A small encoder-decoder image transcriber, trained from scratch: 40-pixel images.
Rows from block 2 of the image encoder, named by matrix and row number. Each number is 500 + 50 x the weight over its row's rms, rounded and kept within 0 to 999. All counts start at 0. Numbers have three digits each. After the name is the row's rms in percent of the matrix's.
# dw: depthwise 7x7 conv (encoder.blocks.2.dw.weight, 384x1x7x7), a 7x7 kernel
dw.26 102:469497485510529553441525507550497389451570474508472528613592555561432549438483429528488590527470504504474462442488583507559474393545443507492516481
dw.27 086:537542589621588496484537502503488505529568436479494387545553476523456495473513526526492473451375487457540461444391511508490459470435460503441445504
dw.28 097:544467560471459501469578515439464486512437497477494601566581497488488484433529482432573554389406512547410591565462441521533506544500549511478483503
dw.29 092:490461509491478442467547522392448461470484448431589368501426495461481535489503470435510450411520428581500488480499542449567540527583489441467452534
dw.30 099:429444529492472522550432463562471506476423510487536556500503380542480401520392549463544445484572406543493496522510482452477446428514437490525498587
dw.31 092:526578498518420463488454502589492461423437502493591473517383502486454476556473424538505531451487473617484462494428547485495515488538394467473567453
dw.32 096:481440510540517420498493452412432472450489491464384410468508473487410469486487470461544523535562540524511604536523427515562435512569583446452484455
dw.33 091:490538489418532546541510457556485515489472451488514343463499439520519422494480660473576518581470461575527581473515443532499545484497528520487506496
dw.34 110:471460547448509532507494489450398458559517543414495471484480501483424473540397525599518432479530502611592520479475467515492522559438494468481542380
dw.35 087:432539478494393541495494447470516485451451431474518500419469508538453431450471468425563532506424443536466625484476623570506487482455464539510448479
dw.36 100:460566466533504595559505529446511455462449461537482598680468510450433466478435507529551526537444497511462462438518539485510578541452490479523504440
dw.37 099:495567520417470570568452499438464532461486505508399470439509534443538570584519411504463457529519526445405400423456473489434523468474510538465443483
dw.38 099:505537430447479494442566453496471460519493502485552524478508529420417439468433515495544477513509400527386556429576479395545517571498458539488525595
dw.39 093:577500474430510501352567477515456416532501500528460535465497479501591382526582399574566521481483506459512516503505545591487532516481451508479487482
dw.40 092:534458512541485500519487543551469430555438553419599470547447438501428499386550576412505482535438498451462447495430503419455462472543553452541512497
dw.41 095:473540525438469457429506534521470519444472399485439434410435564500493515558499474493459562612558556521460569568488482422562501436449442510529558471
dw.42 096:522520501488535514564500462437439483487507538497426452459504480482512630656603534503465538457367455470490481467483506513492524530496483512555587540
dw.43 110:445552457569473493515451520468447589496490455493491495376435512483506361554458522472569533461435557491479516441546407423483478474510426485445507472
dw.44 100:417481503498510524519437501517519492527461587507454530419543396477468357543536481521489545567486545500467569449553420489574465505409496503589540514
dw.45 111:493463458471455427433498473577511481527501395474490528555447474502403427521475327428447508512459472512437447468519432455538506496525498538436479495
dw.46 097:547490505623475497536427478548497507530466454439469373500481530518517411560515460549600491402440380520513456454481462454507469493519519552480526475
dw.47 103:510531453496487554492441515526529521504434435509500550619516443470571399554458439443493497476620493518527506468418573472477440507558483623491493481
dw.48 102:533431479453474454443544497532526495495461428478478457459470462415483541491393519459517443494499362511522448495536482360553540543549436555486542552
dw.49 107:549470495546546498506513464579519550520512380571490477516495554387578331521520522508513488405553443522521492426551485470515450487453480472504498510
dw.50 101:507437534453477552535568552455467499470513500445393388425410520458517535576570467489523569474484403424514511448505551417486533544499491529569490506
dw.51 101:491445522543464494462482585478458481504535580498358465640493445532533525505427516486526543545421466539541461539501494612509485450504530546509451570
dw.52 103:453503471450516430535501463493536462501472585534523433440419483574425568575474424487420420567549519423476501407507515546507482437483464532573560481
dw.53 091:443536453522526464485432426500493581458427450439567394627415401433575496513526519460521525431456487471495445480482448522500524478470539515536484511
dw.54 107:440521511460433522564453482507533535484481475574465582479453477409534388462466418497442475551453506433485499476528463393463618485466526550556487552
dw.55 097:523530534604475444444447429453469449450477480474500546530479422543447580528440436519544466494501523552540549496509546569390528561513551550553414574
dw.56 100:485473463481468496448507482484451476451521448468510393464488526484459484582409479451438571590382426495436523425434497575532452472550476432526476451
dw.57 099:409429505445425549447448570514538402400434413508492406460533476503383411512497536538490505536512482454425478517469518524467470482521514527517534518
dw.58 096:554465549511550450475529495540495448466578522494507575485419499448507484573488464492466452388463477454481538450382432453405503450529532453482435401
dw.59 095:547473438469490516475532494470478592549531419541494444509469434458531351466473442495494554543590459505482441543382514430545490531561468561485512461
dw.60 085:470464441495494493554448435428391543472549444496437426471521449450547433402481545522466468534361488462505431507515478484476440564515515454431489535
dw.61 106:476525563543530514511523497493490471474540505511412537485468538462514286549447442613497489446502423566477458519543455474459490525514439470510475468
dw.62 094:529527491451493472554496557479545572472523473590486510472469435494400403482474420428496549523564418478521526532461381471574574522456509580486530533
dw.63 091:472434452523514511509514471528513421426507493512439492534461532523574320563442481525511467408528411504487535477461555456524581530458551544441532478
dw.64 115:440467446521512512517423452480455458501531490532499465498432479464422532598506435496596538581542466514451542484554573595527524501408467577533596541
dw.65 091:582471558531503518479453478495495463506559461427606567464438475507484717563435462484492525576503488502535517463504474481483532487529492483516446481
dw.66 118:524585513468571473422467464480440487417489468428532502444519514455417386590495562477472522394539419490499500469522524508533523504448446450404476487
dw.67 109:546567510509501484559487477449505452445536454590393589532435476488540395624492473526507398536447446517494488477581479498489454443435476475505495523
dw.68 113:458450431501479521510576501489458567486484482481427416553417545468475376518400487459435424399472470447517546513513440552573481519526469551543507493
dw.69 104:560469495516477490461516482484517626529421489481442493540499416478354351470452431568521469535503499475452539546545491545570474487518475489471528484
dw.70 112:483537457505587553453506408483441492506515593470501511428490551525503425556406479508534495391400378459471501467516512440442454441525470480528502495
dw.71 095:493544494430548478441486470422522477415505496318485498450458467549512422543455418453474516516453422568541484603480513505525507487451460523527496477
dw.72 090:492487468580480446447474410611505484479541449418444463546486477517432531450493443572476530578493544530475530474484406546548467509481466520588396438
dw.73 116:517423457490517462536504457537569497485541522466550588538455483443485542591527429426420477414514451459441485462520599530454425463431511561531433445
dw.74 092:433532562454487521524496533473491404531421464415565460515487514455428636512421552463552486613581499526490514522518470557536491452459455466513507440
dw.75 104:524561457544505479438491523508476472380474591555429436424519498453429409478464443501479515463577484498403449590462567458447487429498515465479484505
dw.76 096:524561545566452465486526452545514455459533503411471474517454540518491431623551458494504532432372525569489539534430427439496580488529533454490468561
dw.77 095:530543477552552508540483461482456507434478479447485426477438493521464364558422530432511511348437494547448441453497488515479564466498474545517432554
dw.78 102:462506488407466547535446466512428487490509478524427439485400550521383476559497447502491514591494497482392450449533479449530582526499563453425513564
dw.79 106:564473528511488482449567459503563565520546457515525549551496494487425484477509463438484454505542561508492443344518523605627499473458421455553504509
dw.80 111:452464471508523557462532478472417478486540557574425470536477545477514502627408559470524449540521430437504536453468487526525406514502492377444554456
dw.81 087:449487452527512427479449426459541371495406436493592435515506437441496608486538460469497516543513547539547454519488439490516463466541400506463453529
dw.82 102:484495433466501519479479464522489519570514532501483525516558665511573529407382545569538564531446441458576497468521493423460509453511456511463440475
dw.83 104:462511529499491452496433531534502540569492474558496507451551469529450350533562511477566421428550618515481546551476521544591521487526486506412442541
dw.84 094:530490516470467547531483440535511427455498474503433547477451561450491433526495469524458555389497497410460450616442432587421479477543468493601481532
dw.85 106:478553497456528507492532526501480516432477550426497592472605465476438425487441466561487532512621566463617502491456496554507627507497489535493451494
dw.86 104:486502528403407522529439501538424516511519488503516444531464473492488448490418493505470492491522499461526458447467512509471497425341370456421439438
dw.87 092:503465449485478509462459621449411479421465598502509430549422512561433537536503498468522467444574518504476456450564466463528402433421506517502463458
dw.88 090:468418534428502450381445484458509429519475476560551593611554469485553435470456491466529528425523506551432552526547498477425499576482465500455536517
dw.89 081:453515487493437549521444523495426430505454590443536492456528461449520627521468491471497529663497478543460502588585445487526484533546456517498536529
dw.90 087:486517492507410582480455543493508513462430555490475494474361501500454494477430477565463514510539408415475521606548568565477514501466596495564550517
dw.91 103:448526509506511427387480490500561478488568515489514438447437469454445439477506452398443508502431495433431471455542489471427432477420483508542421406
dw.92 100:530479495545452558512522489476525495508475483453574412432470429422515443597457447541503598415461568508456528564533438499483450384484534469449449478
dw.93 107:484552442477528503530469504534488523450554524462471572586458441422483445575374474536529447601591435479472490500457490481380452442490480505494462485
dw.94 092:517507534454545515416473461511477506473466512508530419558470506416540482439505437384498514442484398494438465458465458460367437512551473540482410542
dw.95 088:557518527485514531531537505524517461550525542602378447378444583423557523492555501569530505384553453509489549532494506456460529434520506461456480524
dw.96 097:529459514557539495499497490525508571553522510461493588558616547511539659533538441491478500606486544469572447515452476534472600503492464512475449457
dw.97 099:461514459474552481511457547529497478547491525383455410557522427501445456531501398460468581527455395512483508511511452499609561534443423482497555451
dw.98 107:511490470541582519492549494546518500466425523491395454485542451496487505603639550523543480621444589465516549524534483492430512491550522560529553523
dw.99 103:477596498451496466537511486556491529492496466422474501503475458444502498536310519536530450573366447486485445507501558526448480509527495555463430479
dw.100 092:467466503526562514571587606523625554598508560461468460506544562455494494481474389469513527456501498513491576448424476481475564495519445488550546541
dw.101 095:525472454420478473491488491522463486463506589481602482631597494474530528543545596489527427460519520589461472449459448452462508470481550454398481502
dw.102 101:563530562525617525550521531519516566576595538512467600478527506441533652591527535513561534549521468507483531495526528472526466491436528559514518499
dw.103 107:515524485447480437446525513420463471574513552519400532552452578491512490415509414413475451568603516449469518472467530544599444525525460456498561498
dw.104 098:542527537531519490502463462472474491460491456548415532499442541493521370611579498536419573492511600461516434543539480580492523512620513528482480539
dw.105 104:424485493542501539509490507528414533504506458514404427585426508491446407449474507467451497488392480512457479502437408470559430543499374506514514463
dw.106 093:513519484455488499505603523455455588500527523528455462495459503650540439435501511505504499502474503574530509394588425440493529497508567546392547515
dw.107 093:458504464468482511531453485472518480460468502423465486438469477473367583607509399535399509479398523471557532538466430504518514587518537521452499451
dw.108 096:462457467516564536437520485547455450485455440488443407446456549451420450579477497535524481542448432370431464524483420515502569577555494534475520493
dw.109 100:574486541492483506488503445471546473491497461456497446499557548518457487469473462520518484399549550404655531592515449603481483518407426454484496471
dw.110 101:469530515486519516473476584493439521528515464496374362527497581533475408492561405475534546411501425472544440482559487530562466506490465457469526532
dw.111 111:492490504497513454564544410408470459506415515544592488532490510425526570527457430555514479561625627518408532481485464528527487493443479520486506497
dw.112 116:510512495472522561468473460572516468470485459410526525389466506449397386521477481445461541406421450511420461571518463468519446532471419508521474538
dw.113 099:497495570469467445482426508479518558542535504470413656671522509531475451466416457444493536491501549464497492523438448465501526473465506500454481536
dw.114 102:514462509558482540491552538536502468479504510446459417587437541475482603540438431517480513390409496608448505478591529479454494485555472555430546491
dw.115 093:517501507440494539483448554504515527498495526548421424524502537484428418571403459512547441579587485460641508490585515494476572442505440527508498548
dw.116 100:478449442450489508509534548492503474584419451468475448515637539439479464482603462472475498483498525457449545515473525422418569605573538482514523559
dw.117 100:559496464476421479554567446487484396481464521577469478428510545537586486440416434464485624603484418491517487434467479518488495488504535479551461528
dw.118 108:466462454519446517478483490477498558452535523491441418525482467468499402566518515557490556429514470478641452572455506450450591465508549425566409500
dw.119 104:595512471511478587544514484545479384526482497504519582454503447552469425612421570587454424516506531500563514463506485477523519582491572500498444525
dw.120 097:412458429470516509491483494499517461497479517490441431517491409563424465519625562556465413388398484482489514466437464513507538457497466517407493486
dw.121 099:540487512498477478534456506551460490525426494525612591468570517486470494471467564511506545494403358505483505439570533418534470479424541479420476427
dw.122 096:538495441426434512456560563445435507502494457479480520582532448419431488634502461454430470508522503500446531558520544448445466517563499400541429477
dw.123 097:462483462487463446488521559512486494401490477475618498561440515457476461459570409534409408428423487426496488520474475557528602524474434519511532531
dw.124 104:549520517498488409532456526492426574470541436472526414507527458563417475556399511486472525410351551533478484484520422458467456457478479521510473463
dw.125 084:542596573588517494492518515561541503556487538465535626578615523547442446417502478539527459481423477454434551479478456483518484546554486462546496534
dw.126 100:553535529515601588500506509496497569467484584424463616439480514528422547592358546430505496499464490539467538530504500568529501490477510465514547515
dw.127 096:516476453468545545507483511480403439418430520522488452525380528508462476529469470471474545552362526515441538565554544493524461462453398442540557477
dw.128 108:479510505501454568537512400509459534526444524502509580452534433530489351450476527528486432384485515553440569563542522495519496477442561420514540458
dw.129 102:509471502576566485458531493491527475424521510483519489369460463623483535482495413514471540449459436445545383514514464433473468599512510523425530519
dw.130 099:524502504428449391496514476485558475462473522486463495595496501496456465429586489461462530520499453442526523450511477475418542449457549476536646622
dw.131 111:470466491560402502528533619547463483412497501493519410558467451498494567554471569492455548561351495560474572463466486564546502495517503516484510462
dw.132 099:450478539478564477471491519506479458443539495529400408481501535479437595483551451442492484652550459522484556407436494436487464513495507426452486439
dw.133 100:525505509472499566503436488548439497502497450576431485596464460476436389595488481433415532486511396504481472531509376536484481466537479450436524522
dw.134 098:487602479496502548453500566498487562531550486458495549522464498551481471615413526549471447580592458583470523533532449459482599552447531454502502412
dw.135 089:456484467500507453542566463614551471456490464483444396518445534455481538419523463443469439550452400517508462515522443490501473491423409400454538464
dw.136 110:547495528580579525547552567492492578541484552533520449551607512513462460500451481470509425412412475445451579535535581510502494445495432557438466450
dw.137 114:502516523453489496545464515489418510521531475472496612495473567461400435447352489548474582516473554517418532508450422569481460494455527431446503496
dw.138 110:473494442505473457495469532548468506503469511531410514586524458494491379548443506532425543528418382566564507553409529533426513516458462492449458430
dw.139 100:455510540607481510538517526488459435423523437546528509577556436472516533606642523475541483404515590532512513462521482517493473537518476450413497477
dw.140 097:498559467492478412483431460396520537414451471535430508447453570507486403483400387545510514527492495485466465445478416448553517429484496509493552524
dw.141 100:456497471608521451559466438489519548388465479490480508562539572552491465459535492492549474433510563555515479511451552573448410581522454465551514393
dw.142 103:567452523517466458476517506563496564542523504515450612469477414514482466504432481565443496504640533584516473508446566489370494506510414483512511533
dw.143 101:504501525434487534517502498539534417495517451570445459531507443395449474523503488490480482626530347516451477519534523545527392475518518529580433468
dw.144 095:525493517428425592560457540425456449450489462497445497449525468663496535549538465464541474550500452517532546515534548383554513501518506556446537522
dw.145 120:511447565526534470485567485523544488498501486576572571516489458578539655605503496548497578639550482511498504524534526519542477463546536468475538516
dw.146 092:494604567568481578457503530532576440499548519464471527421570472456486484555425552383514431475543468518489476530505549547475452459525531549536606456
dw.147 096:588540538464495501503523534544420491414457554515465397497535485467505507403501431474419535497452564509610518440458387471477474515583482475471486448
dw.148 107:517447477456478504532573476527541475500492428533519388484402442366455543506548443482491517360507443473507466526504558534483516530442534515422511438
dw.149 099:471456506525482484496513501541551485440512404455555523484487569467490511431413498454457552501627488477409483481605602543469476580547538518570460453
dw.150 105:565420547503446448541524450447555489479461490426558464508511456493558361491476514539514486353549457530541451546415439479508565482485514489452472470
dw.151 086:492565423538482562493512402498554469459463510438543552511548458465463489422449469523433386486529432443435490538456553447535564465439407456548487459
dw.152 094:546462457467557480455496506484473505543523501435495555323415510478402420485459484488549496399504523450588464580493487487461469478469504519536473434
dw.153 105:484472515526469515545513455473432506560517556522421451458495524596426452591435549442504468442561452468440566481433517440532538564600471461580467460
dw.154 122:502541539556415538479501514398404470536498400439473550572501487482533482539365417517460553551441470513422525491513509444480487512537426467528551516
dw.155 095:520436504513571563477500541464585594603443510506440546571575503509480423445498510515549480439441573527540553544439485498529523525488434405531428470
dw.156 131:518513511521467504520508512475516570438501440517545294462531456522447520614480518503518513364413493487509512447583489483479508533494508471505514485
dw.157 083:495610516530517532431461596567458447504436539507554536513478506556554483581585461530494393454538504425515570461556586513509534545536560502455541520
dw.158 110:518428549581454503540523467481456516469463549502388416515509457433550637536435473507486532513559470420575523498466500499449464517572468407515550517
dw.159 089:551451488515529472444528518539587473535476433469441513510420509436504433545524513512406559410386529441477502544591483589464444475429500483537506437
dw.160 105:421443525509521478465523413445447505480516480399381572465499462472402535552450479462502431449490451472367504565456458511478461492494530450549497515
dw.161 094:446535538454487465465551589493526569551454526376454458462503526434454606515488502464460510497457503471410515524443534442413471504522530509516377560
dw.162 091:510536499534411530483481488532550474487526341394499363458501461435465499453503534402568520542490517517490532476465445537560524428484489469451481496
dw.163 100:527553475555582541452438553454575520555487476555416479501423517506500447530443525505432520566546537618493495458555424492438477480451558425435443522
dw.164 085:576490560448476490476440543468494440489442541502590490413531495552563511531480446502512524580615491469518601506598444499563495574578458549526517506
dw.165 095:476483510449498486507515495552515417448548552537590436539452542512396563501432610522547481455519419547482517561491574546568447498581519505566542447
dw.166 093:463543472451451443417516528522548422448573535509494464507424581434551478561464453521486454504531451426527621410527430444487518580472462461493510537
dw.167 101:480479492522523491512494493494394544532468526507528406462594468517441401510396436496511509394495534450539523517463489598395469527450580455451502495
dw.168 106:511500504495465528509416462460487489510606461518479483464456553463512432583472400566477579418403488482537572549511486593448529453451420464514452549
dw.169 101:447463550492472465451496498523494466460426420490424389435435478520501349575461439393517576509470515488478487465503435467501506534487551485433510505
dw.170 100:389489486535493467512503590446461485507421528501445428501520467491488497481415440494471448529536453587438440497515459456517497557661537503497549417
dw.171 108:474487446500500405553503496537444512454550487496403400367457487447542646508439517458440470516494545551496524517494499429497563530539474508526478445
dw.172 109:466497472483445540520490494517506473526394479503413419416461495484495329533476464462501483431560572537502540517489574478431545443573480461489501434
dw.173 099:452450477416491468493473491470548496451476462487510434568485472475524545652590446552513463519656504484462463542542522428485444538462517457522526454
dw.174 102:518475570511540521474403505479490535508520431494516420410446519539487388490394592495509480445435477522508566464515484400417500536489438479425514453
dw.175 093:492564549432437419537491518549434453420482488560468513483452496435507521542383399453504489476482474433574408495495535475443442457451519573510509568
dw.176 092:436488470539513534390505543450562494407510526495398435355448484436463425489469486429525500559428531434462480529514518471451514522505463540453488535
dw.177 102:566432521509523439410534428478458588525497502526521357480477547483411481471461443447530406521525493517532481435484396548455522540496533524503436457
dw.178 098:526465493542502554474461494494541530550429469480370482506478451478442464569339480412447473563510517485458504486496440456507468582537526467599522467
dw.179 093:482500524473495495450546544495530486523491541491520557483545574511467613426500558532471376635485556471451488520431405568524506534484407466475485447
dw.180 080:521502499547429513428420498502482497491462477567435479469523581466506550599533426513538481579505479395481500410542482487453452524401588545587522510
dw.181 107:518462485427452496496546458511458440567541491521532524513469554497435380468451499475482537467430431485640469624532538474543482503461469545568460436
dw.182 110:502473555496440469497500575516405474555501529502403533534478509518453493530414530534436523554385500617494517527497491584409547531562495572462447549
dw.183 096:523497471498583453393451578545549505516505439485541423446498462475498486506467395524532419466483583496482556413387487536508472572525436451517512443
dw.184 089:514549470504525565531497595507476480461524546490503521517525502523490530575538498440491458502676658524515552514520534544534469529390467534477504549
dw.185 104:494542491436472500488430499485508462512476485411447498438446427503512377611406477521547573482563424489487526465570545480554475519386518507539465481
dw.186 105:506491519421574461526568498486536525652471479510549427456490530479434357494440466503556476440428454506530524444575563524498456529468485514465470518
dw.187 100:532442480471499502476437481516472508448498531468508643525432497500470377548518381499499438544505521410452444491507462547466437581470518530447460425
dw.188 127:524460429485489533518512461504450520540496411518491439601432520477439456581483397480506467537551406524520487602511396469440515482524469476441408472
dw.189 103:457473540500470486479547477489413405461475437547554453484405434487443466494409451442543485537437524518596481601535480474520517401526514554465522428
dw.190 117:510539484550558493557527417555572521472560556529441416475526470412530402596458551579472485412440424479454512486535466523456502521532446487489443454
dw.191 097:504515446518454577493425511542518464427478497528444428494475526437553443447501446520439496479608526511536515500475472639558548566444480517387447533
dw.192 106:456462458490493559486504453502514584480501581420550361539495508472485402634476523501499519472375510493500478539498427498471489437529491476425533510
dw.193 082:443481450486485541506523549566537515534419517450380418447462501538453483444454548515395448466439549589560464537551469439506573472520462443529442491
dw.194 096:493518503502549525557451541473427351438518453435479521490533404479487488535506460534501397505366450494426431420441493504529504543499524517537529500
dw.195 106:458444534472436483494489516552473477508479513524451468535505517538458423390356387466493541553436452530514555548541457478466475515474532568518401571
dw.196 118:474432552514451472514468416508469484548447484452464442481536448470434484564428477415537562526481400523509546541482453590511552538463427434541573593
dw.197 100:459608597610510514534514516419560443504442458482558526569499465569456530529485465522529501477391534531509442509519374474497462449552497484505512441
dw.198 098:458524404515514543493441458518420519529648501479446409560461459530503447523614470501481532515539612565501494501555486484533471491503529569563456505
dw.199 103:504498529544483492468462469486397495455496508488427381553515491507508442490453579469518496461450396429428531523443415479481461480410486499394480416
dw.200 109:497538436461420482504548457578486519583501480474456504477526477516492415626585554488466426507447665434487501513547524503454509483497447453509502526
dw.201 097:496432509469408412492445508430495496494545476501599408420444528514478471495454490474386503470595583475482545448507509499431467562451459549515560536
dw.202 111:508539395507461446497477515507420547482475536465533523417591453523550386607386535463489513485485424520549431481487417468542497480453483487505464462
dw.203 098:467520486443498488536513489483500497501526577527478382573553497584447489477543527446587486494587441607538613516453519407513534524506486586542453513
dw.204 085:444433484405510488495500510446500474492486500479468463415523519582539502561467587528601584498585563603507472461451463522569465594486434515456515537
dw.205 103:488475473477497513470486509534453633479496528482571393515505411448495573466444494473542425583440478414590470484466429459474518455493488404447470497
dw.206 089:468534498539508551489444494510533495482439462490491462468547526530512349578367500438535542473521451517527558397548433559456492476468476453547428562
dw.207 098:527554493529569577492545480465459406516493511486506615525445448588471497543587446436574507452501587571570505421550421475449484508500499508518474446
dw.208 106:449501474534503441529516521529570500414573457536430494476472511540457304537503530529477547493493414573477491451537437439540464520450490430480535497
dw.209 089:466463527452536470527524591548494484471523474520566563440428532468520512424421492603542426414429459491441562509551458547471557533438498451425567530
dw.210 096:506378359472472513451486474465430432547488531441512548475496547453482493506535453452534547490378509447509514457400461464471451463492422487514515563
dw.211 116:458485490481453485550418473463549484498458495456443515489519371491452464515471485511548510483309374444514506529481427532508505510484472490468559450
dw.212 090:485520587551569499449455459528456503473484469537494503510553490424471426414406508504533458459543523476508516499583560562612548491457514366492578485
dw.213 107:514489516435492567474489464433488455370560518503392518523465499581479470501495462487547534447407514462484494490444505474490607383438482585465534472
dw.214 092:559488478517572514489517556551573539514500578501514537644562514514570486547585569565456436453558450603551462487491496522500510541450421460529518481
dw.215 102:468542523448430440531428514614448475551534530623607447486500484507612548497489424471466513575433506484478482563471445470498542486480473468498445526
dw.216 097:420590556486477525499498534534454492492542565480557474458384461572524434554402444479477482504472361403558545455515493500555529527476479522483504465
dw.217 104:542495491487437526511494450528503526450451502530461363471474478467469407511469502564537548458326503482453487524579535499578543546485454439429487490
dw.218 102:434526546449489399524439551525537460481525518478563491515464506584436497565436592473512573403482417444481419464489510545462559512598568491513515527
dw.219 100:433458526479504550515564585427516486468538577570491645495480557506538388564590479491482467415483455481533521450488455529438520465495448449495539488
dw.220 110:536473530459599535562436465479534584490450497485478426395415499501593485537569475464492435477474471502587459476516572536500453553527418588519518536
dw.221 096:556578520531533469514491498476442483463489514490446455559434462434509499539452466535528547416381419510546522536509478454548439501508497408415615581
dw.222 094:459425555504491416424468455513472484479432414538523446547613461436479589566561524513449387534390458528526493470513471535497462488479470473498477469
dw.223 117:516531513549487552547436416531493484459476518556473347479521464473432495416473411493490523516357498530520497533533476464530400503471506528435434507
dw.224 088:518436494449529560458512499439457510573494488419436553583537447506472558632418406478389458524506486469475515452538444523512480506416497464457472494
dw.225 101:534535501533482509473571550512487425551558437534580478537421562422453524485547496494515487438434522492490582499531400414519527534583565483433395505
dw.226 106:511545521430536492457475439492479536507556469547475354471435445544486408557539412487591571548564585540502438512437483541466498511441487520479456505
dw.227 104:506510556410489470577498539511454444452433443442415452457486368534488493556481571528555585601505483507446512444472472409464547516528479455487507512
dw.228 103:624526512526406481548432465470545525519478468461431493588583527517492463482515481493576602494420583529564552559476531522440443452543518506518561519
dw.229 119:548508490460450503532461480520518577513512449519443537470476508537509363564459427523569543399373522431443542536504418494476436488514446448552485525
dw.230 105:476504592465548512482555484455463448451427538497501538409396465498445660487406502445505488508454522441536495552477440487502428500575540506489476470
dw.231 099:505485499527555477553493540461531465576555508515536597420551566506482472467459528509492463442495415515517527430408423502540506484446402467595572404
dw.232 098:439526552553503484512506519548427429475486444507386464440482452478505509617594555483465532527431481452496524462613457484419474507455431521494460569
dw.233 112:461523546563499492525420412542501506528485479440539363548504468496596463511456568528433466413413464473497490542508524419558545476505481546410466463
dw.234 096:518461458475432470508529470573458524453514594450618414484502478444437442489427509440507480452348446521538532494555552453532520489486544475444521516
dw.235 105:444484483510494492467467488522448526505511480463531463512542415431557360671461429426515541430472554517516467428538474516467475512449456468510519447
dw.236 101:549458489483491564479560451446435509597478525487509442482508539471452474382428430534463556556434432459536477560489482513481476632561464427508535480
dw.237 094:413520477458480463517573562597551469494518431518448384514434500482530483497589373446563513543483467511439423501478518437553464494502526504517454566
dw.238 102:502463485470482498469538391462498497494482431533494637485516471485528509645487479527409495493475425450455467421502474453408459428553536514499478429
dw.239 096:570579525507461411475446513430449494523501545518606532484490574555530609633569530524565546491544543591540492469442497498505535498507449505499468495
dw.240 097:543486554463539543529456560510490518525487551568349433408536485549464565395477546531506518538448536583509506503580443537497467483504527422474571486
dw.241 092:472488486506503410502467426429462510538502531489483452498500422559403548549555441380480432467478579610521499444556498422533555496466508455535443525
dw.242 089:479469484478522526472449476447533537528452512475501503450431463445509582530487497375524558515447593644555587484467516542610535538500556477522506460
dw.243 098:515539498518485477467528540487479421542513553530534478556477483380379483513441480557479495474548558546521569531439431524446413527561505496392397486
dw.244 100:463459546503408492516428460503476462561445458438422503461496440508456482488506496502405437500486513387448380456535519549521574471538605552512465466
dw.245 093:511455487483526549451528506565573541523523497453512629555564493432559557543559498471573454519566463504509582471544444502588566497526594506559576486
dw.246 104:485539441478443541505504491465380477503495508462439466625513482493477497494598469500543429383637536490459416436477517532485459519445519505478521500
dw.247 095:502507479432481476514496523567452475444357427548415426494449368510530444499534416477504499496485439514503487434485533525519521564581558547525499445
dw.248 099:516472451517515500476466480543508459480500484479343413462511458422475653575552477465388509472506441462503505492580535476440466519533477470490489542
dw.249 114:499502494447466467468558549507537459517442563436358409423527555504522415555472464591526523537565542487569501515424450495487506602513454489478518468
dw.250 089:384494514504505472502391504583504482552536517540561492457558461577468633482533564537490509559516572547493524519466533581506602515495520540538475568
dw.251 099:538447511451433453476479494522447506472417447476614467553515461456518605531550496426465456555464450455483459445594511457426537415461466440536511444
dw.252 099:465510495466477511478541452460516480580515513483440580418598450420471487567323564499507470527497481576477465506480475482458455485479464532540403533
dw.253 107:521528492504523452543545483519517503466479480482403497465558554449493502518660391529467477547619527451434469406507481493495544510433567476549558501
dw.254 094:459518510557522427428474447481478464487501517519461565503500533433522388514448542471512561423504461517619541520507558527566606525464526561406450429
dw.255 096:476527558465510481540537587534558539414531601541489563579542541524510468569526583454401476513533429513582435497534530573444528498588490466493526524
dw.256 098:484499497495485504510568526574500542438458511509497621594497505549498533580511448478537604600546590523549543462570536604502530549532474509574475506
dw.257 090:480478531442481472491471496454559559492512495418464598532456472378514581645513467457444484511532501365439465527496463486455493487511501533542454539
dw.258 105:352522522460525535467410541447484485544542529534525503559522541487496449565537579587494597494534477477466514513392436443468527541506446453524523422
dw.259 112:538424441533516535559565487479402563512513460415490382589424494461504478553510545386492410500524494536443522468533537551464442525480457538529468507
dw.260 103:487512540485496486500508528496500463529451573444395510427482510510508408633497526580476468500602527393483520461562509548454465510490458518439595430
dw.261 113:542513513445482467504530504447461493486511530505393504584517483505485382419506538491471522423495414523447411551521404536496510509543464396469392460
dw.262 108:437494519528577581499449507434490472532516471480492425478576537401416539563460461534383482498526564449444483501436597602524559512489488486511483479
dw.263 097:526527521472475491500540568553487489513519493579459459452509428536481407480388473503553533366447445448505491433475396488549526571411505504467436514
dw.264 105:500507487517468536441514468429507478455410528525529504610434530458504557587562417468440453520479610459485503570568532520524463428491596463552533548
dw.265 090:556482503464485540487477447493483485510544509508542384473499487486481376512414530450451570384447540513493497534471390589548529520534511575520585466
dw.266 097:407465445429511534480527489371454520501546467480450517467410475470448539572499475448461507453425465483457455541531541403434453457575490406462510511
dw.267 084:543506440504517406451503548498394496449462483516482482470516410553396595449437449413469445505507488583464526495583534452492516529512545513469541408
dw.268 094:511457462500476466460519531482394581539509511514597554490562470600484413528441454553493592439444590496450532470586495478549495544469428478531467538
dw.269 109:461450526436401467507524495488446485496559507464515510549460515500467543514450470608501506499507337550628526484420505472557490565471511473461581523
dw.270 096:448487548505448497462559538448540523470492516435496497515474423476492460480445443398567500434497432414422531538422436469390467520466428430439478453